Weights of a small image super-resolution model.
Training: adamw at rate 0.0021, 6100 steps, batches of 64.
Rows from block 9, named by matrix and row number. Each number is 128 + 32 x the weight over its row's rms, rounded and kept within 0 to 255. All counts start at 0. Numbers have three digits each. After the name is the row's rms in percent of the matrix's.
# q: window attention query (model.blocks.9.attn.q.weight, 64x64), inputs 0-63
q.0 092:123087147133126096096130160133105130127103184128104112137152082122210106101120117152206154111101094052128135103140177173128089116147150140150194165074078125152108147085144122162138156072114101
q.1 105:139091140147150162168169196159090100121110153157090161079104131077146112124086091193144097132125083137144136082145214126156099147147157124112153126100095108149074099060139127112186115124113120
q.2 094:101115099128133183160129075063089171116137083107133171146096136179115200156092152131086183145108133132103153161148074135121172112094065120112099107177115174137161113138173162157148107128088131
q.3 095:165098180083128127122160198164128092130101120102098130124113109072185070152106120173114117132065089158172140131153173126139164100131158147135150143077164067141087098145142124127194134079138101
q.4 078:112164077124146112118077089093131146162139121109197127160109151185078128082145172102144162119094170063094122176130123138142115131121056141165132116159075176069093145145086141091118120120163125
q.5 101:109133158164156112143178177112103140125165211157057131049103119109136148167128083135183116137135081142139092073098173126085125135143155113117147144090172101132065143109176113121135139087139126
q.6 127:189083221129147103129128193110110091183112172150111114119134083104151094162137084146217135141119094144166131150136165121140128116128189142162150115109136090146094130083182103129133117092137132
q.7 103:130109112152124129111164160189141103126112162133126133076120085071169118120108124142149098140118053116158106068154233090098089099168176126167187082109127146116111097095111148130159113130132100
q.8 128:095166104088146083062132138143218110099106084143202158134148110145135121109171168108097093069090103136117098135120104167160161105143134175183104090177113144105117126113138168114107113102143086
q.9 138:072171112082125181134175121112144117058145131112185160089111132172113173161140130112161138114171130144025092126126130132138136158114077146134088119136095176093130172137119151133091070163111145
q.10 106:097119144130184172140136133143107115100133182079095125103116132099174095077182111107183143142135076112159126118101188139110085129161183094107171120085136087169113120041141098100140141172103138
q.11 099:077149122105074167104184140185106071139120126152096195154136171105152132118121110127135098139072149094141068091102113149151119145136158104186117105118121127120078145064161159103175129160165073
q.12 092:128134107141105160136116059084162142170186107148133118112095168171149149148132099126096139131162189145046134120173110125124169121100104111100103146146091121131182142154101054179074135166082150
q.13 090:081195088122158181100075129137100156167115118137200104152127160175094110157158152099098100129165205109127115126137153122157195131117155154161066119118122147088172101132081105127137153166117114
q.14 097:116112162096122096100152211155146118121090141143055154108103091153184123130130136158157124155106089128123138112123192071152107141134165193190187105093137068121098083095133116150132136086144136
q.15 093:118146110115093139141071127079175085166169127130143126181118098172103157165112212119092129108091200122141128213118112169144216114144144132125090111176129142108138136123094133129100152122141128
q.16 117:171080101120086114102103097089131109190064114088133090139125165161116169136157160102096131139127145124181165085089128150166095055123118142086078105130160165110118099134074078114103146142182106
q.17 099:187137134146146091129132152074113162070192130145104162130046135101100127105068117142172151143106122159119097198167150104134096124149163074185091163171151116145149100113132141151159127145080131
q.18 090:181114131127109098141151148140116084153108108064175100158148186139096145188151133158174149152165161112081081097103098169123131160055113199122148096140120137105171159147114162146086108146163163
q.19 104:111135102153160146167051137109123150111146155139094169174107101117119100112093171099142159092125082117109130105149141103122120115215115081142184129182123132119106141080211106107181077091120107
q.20 097:097129152149128180101136160166187159040112115105141130103119078086114179113106143137085102141123117128144158197158152105136096138208155079144111116074183100095141144126143114161146097150089149
q.21 154:156066132125083114118163100107133106135067079118129086126163144129067099127164138150088104128092164106129130102081092151118142199097085146100087101121125176107163105162091168149083141193165093
q.22 131:145157166121146123143075166145133160118181186131177159093072161111140084188070172123126121119089072149141118168151146111161115068162128133158148152176166125154099182105121111081145174125137147
q.23 132:102115145075102107144151126154135116208032176113215122154134100105152079121149116114117097162121140099171133107086176158132162108118128169124156093089133068106106106117132105076134122110158141
q.24 103:108149108127135128136105096157153098220034114147155125161123123103147074157098140068101087156137078115183132147069151121127134105126189181147124124137163113126086137143137128063098108105132147
q.25 124:109079158148212143099152131136150197126146122128116104110092075124106111082143153143108075148117162163139113184160152082106121180154137078140124131082149126123110129123154179195128091139055149
q.26 116:185074255094120110128117155134125141134105129113161133112115130104130117159135137139190115147106147162149111086149135096169078102122172094141130187115134108120129128097130112142152195123098140
q.27 083:104192124124124144125224145158123147089070168152188123117132070106148117076115110125094068192186104119174168119136115144127157101093147108187142095096113115107097114099141133135137105157129112
q.28 113:142112145133118130170074110092121154110183161155084153118066102127154164173104160164177195089144074163092117136187160109136080114153132064128153177140144126119148159145130108126191155124117165
q.29 085:123207108133123178193141109112203183108134098149068135135114087098137097103100125109112090130104161131159147103152160108083139127111097085165094107050108120138115158061135080148151118114139122
q.30 104:166164079145127172157124099071106133094158072088096100129096164118086151157129112119165187079114131100068123129060123137042126174145070135107129163119122157134133128131086126171155152146144126
q.31 094:068186135120151172138105115163134152119129176157132199133071092092167123115118169111147161128100076126200133168144174105141121093198144104179123157116146123158098129089134082115186125117110141
q.32 088:116196126129070153116082125145124187115147144149201113149142150173076145137126182058069166149126175089137123108081107136149097135136139120167096128143120170093155141098103116149184168127140174
q.33 090:112096140150113121076169133147185120127066114070125041146170121094144133114175104159068079151131113116104168202160140102147108149128145118147088139126164142157095116051177119149132131119116129
q.34 092:089115165164097106121102115090136145146096102163098095196141084102116082075078154120038191171117186142119122106092071146139146128109136131094124140097119107096134149152109077116143149181154132
q.35 089:154080141143086103121187156165167149084099116083115091094115127154096158185076055112144063159104112151108151157102158125106139119132128119170096131098075111115094175127172106086121121104122064
q.36 087:128159135119124086150191101163122209132148112160116056146157092141111131124138120171151047189089100136147065195113166103119121106140128108143178110070139156095121113111131093114103145137104125
q.37 082:096140095057111125130126190122098106159140087120144184159129147143108113178116162122150130060117128126097129125102114201124094098111197107155116115187072082146116174182107089139144158089121149
q.38 101:127131113170073127129142131125092086185104172166170094121136116145138147070157125105088072187143156124129101101129118133067164150068172191162096112115088123148117185107091093102090090102141113
q.39 086:128217102123142104139169119133104126132125159159153108172107103054121166118128176086051122171159179081154164111122146174110126128098063140101132069139105143167146163152099123164155125144108110
q.40 090:130116134155054105129199118144088170163116104149110115140123140123111101062092081158168114161114185091176151125156098128075104148106104131100154179060149131099102108123178174145111087131091105
q.41 075:124123183164139127088120114156136158129110065048058121122100189156118138058098070166110180157094120148145143130123097102150100052128114133127155116149140167105115143118083133181136110146122090
q.42 093:153189105119136201153104136081129125160248103167144170124120120131121136147135179133148147052146184108104084136147149150111106151137134147158113160119116137092191097102121160102154131155131148
q.43 092:170097189173158108139140122164091176186162096142072088123140125136121118078185099172211125179119127145157125118130106110082114094109089108076154159081147099138147137096124088151145088110139127
q.44 091:104128140144168091112197129135178113113065187117133091130178127169142153140127076120144110187145057091153172156145092106110119112122133114129112103100210135157105088144103157127091168133184142
q.45 083:140088117165107143167170160119108136171115124111132159125192130133155161089136032120141105203143142128124203158104132118139130132089152149156109071106183081182152118158108132091114084127163109
q.46 093:114107112097066169155084119140089135133144084092097232081088102127167135161116135112127124106119113172146096094113126171140185146077166142129115088177147089099148143179090110126185125108125120
q.47 106:114143116056094125096167198143158124069103126103140136078140106141139108194097131138193089129098096129139092147126203133167117115176161106184158152138095121109119153074173154096140132107128157
q.48 095:190074121158105085102119130193120155118048163155101094132081091128157136145122103115157132161118089139172152091119094155083081165196119095149153174111114096071110085138119127140133147095099115
q.49 118:109156125076164166148065133153132136061127086105196164075124169149069133149091160108054141101150174126092103120108155133184111112138144107173082162144126156150152133152092127122118131163083133
q.50 101:112198119144117165086168114132132144085130095115203096090136109161095156155138168209156086068111133090142116117155158125112133126180115118111083105137113168115159170146147168193095081133132113
q.51 080:128092098157161138114136111136136170121130108052154154094126134137115070107079127150179088127141087137131123065164132140108090148163175085160154104101190068171106204123121135153167133090094148
q.52 081:180086166107112087101147126123111140135106161110124153125196085170170049119134071132165090132095076105103114147096121153109089135109140105141194092114146122119067127089141116130093175062112142
q.53 078:166127214114132114020128131136148189086172166078147104143103101160117090091121119140135150141104102135121100123174130163066119139138148093152164138094100146156180113076105146141136121125079131
q.54 081:149170065126140196127135132078106137154153087133138136151135128168128112155133137117120140139173136152090109128151179084104208124087111084098110092179116156177168164156143123095086177201161125
q.55 098:087127100098137154117135109076157147076161105101206093101115090107130131128148198093104136103156176148087022162096146088121126106112103158106133136142083156113147111147083142154112168164144123
q.56 110:064181105125063148168146110091144134072134121067204117125166134173088166152132171123062131126123148072128078108092132143163144085128147164138110115130106179102141178134109161168116123138136131
q.57 112:111197094140135182110154124095132130067181107108198129102125152183076147146121191156100105083133139099113138151154175101153142140092137119166101140109084158106150160150089122192109077162144143
q.58 084:091178078104161174162081120043131152135155065101154114102105168092107111106079140111084144107140092116076121102166154118148148133091114157095091109200113165104126182160110147137108144136158138
q.59 108:178068158122167114151113121171083123169126177156061114158093151124166069150130136131123165126137130162175180144150113140119106130149127090058159118152137082138130066110173107190145164136088156
q.60 095:128118162164115074106113127127121127144148142106135078127171101171139110088146049154171092177113101109208148135145152109103152184148157069087157072153141122138101109099160132126150179141060134
q.61 083:132139112171129092140107125080128177110166154148134091148133123085188102157087124134156151123165146119110142153209148094124146220092075116047114158144155159144108103092137130106135119102063144
q.62 099:146102176114147092113110134143150149143086153098062106170128116119203111081166055146150175139113083101136170109145124160184158135139147107180162112143180083106130152060168142105122169125136134
q.63 070:161094147103127084113145153162100113245117161096075119163132161130147146067128103130166124113092147111124120151146110153060109136096131128128218157146169104156103166108148108094159146134160140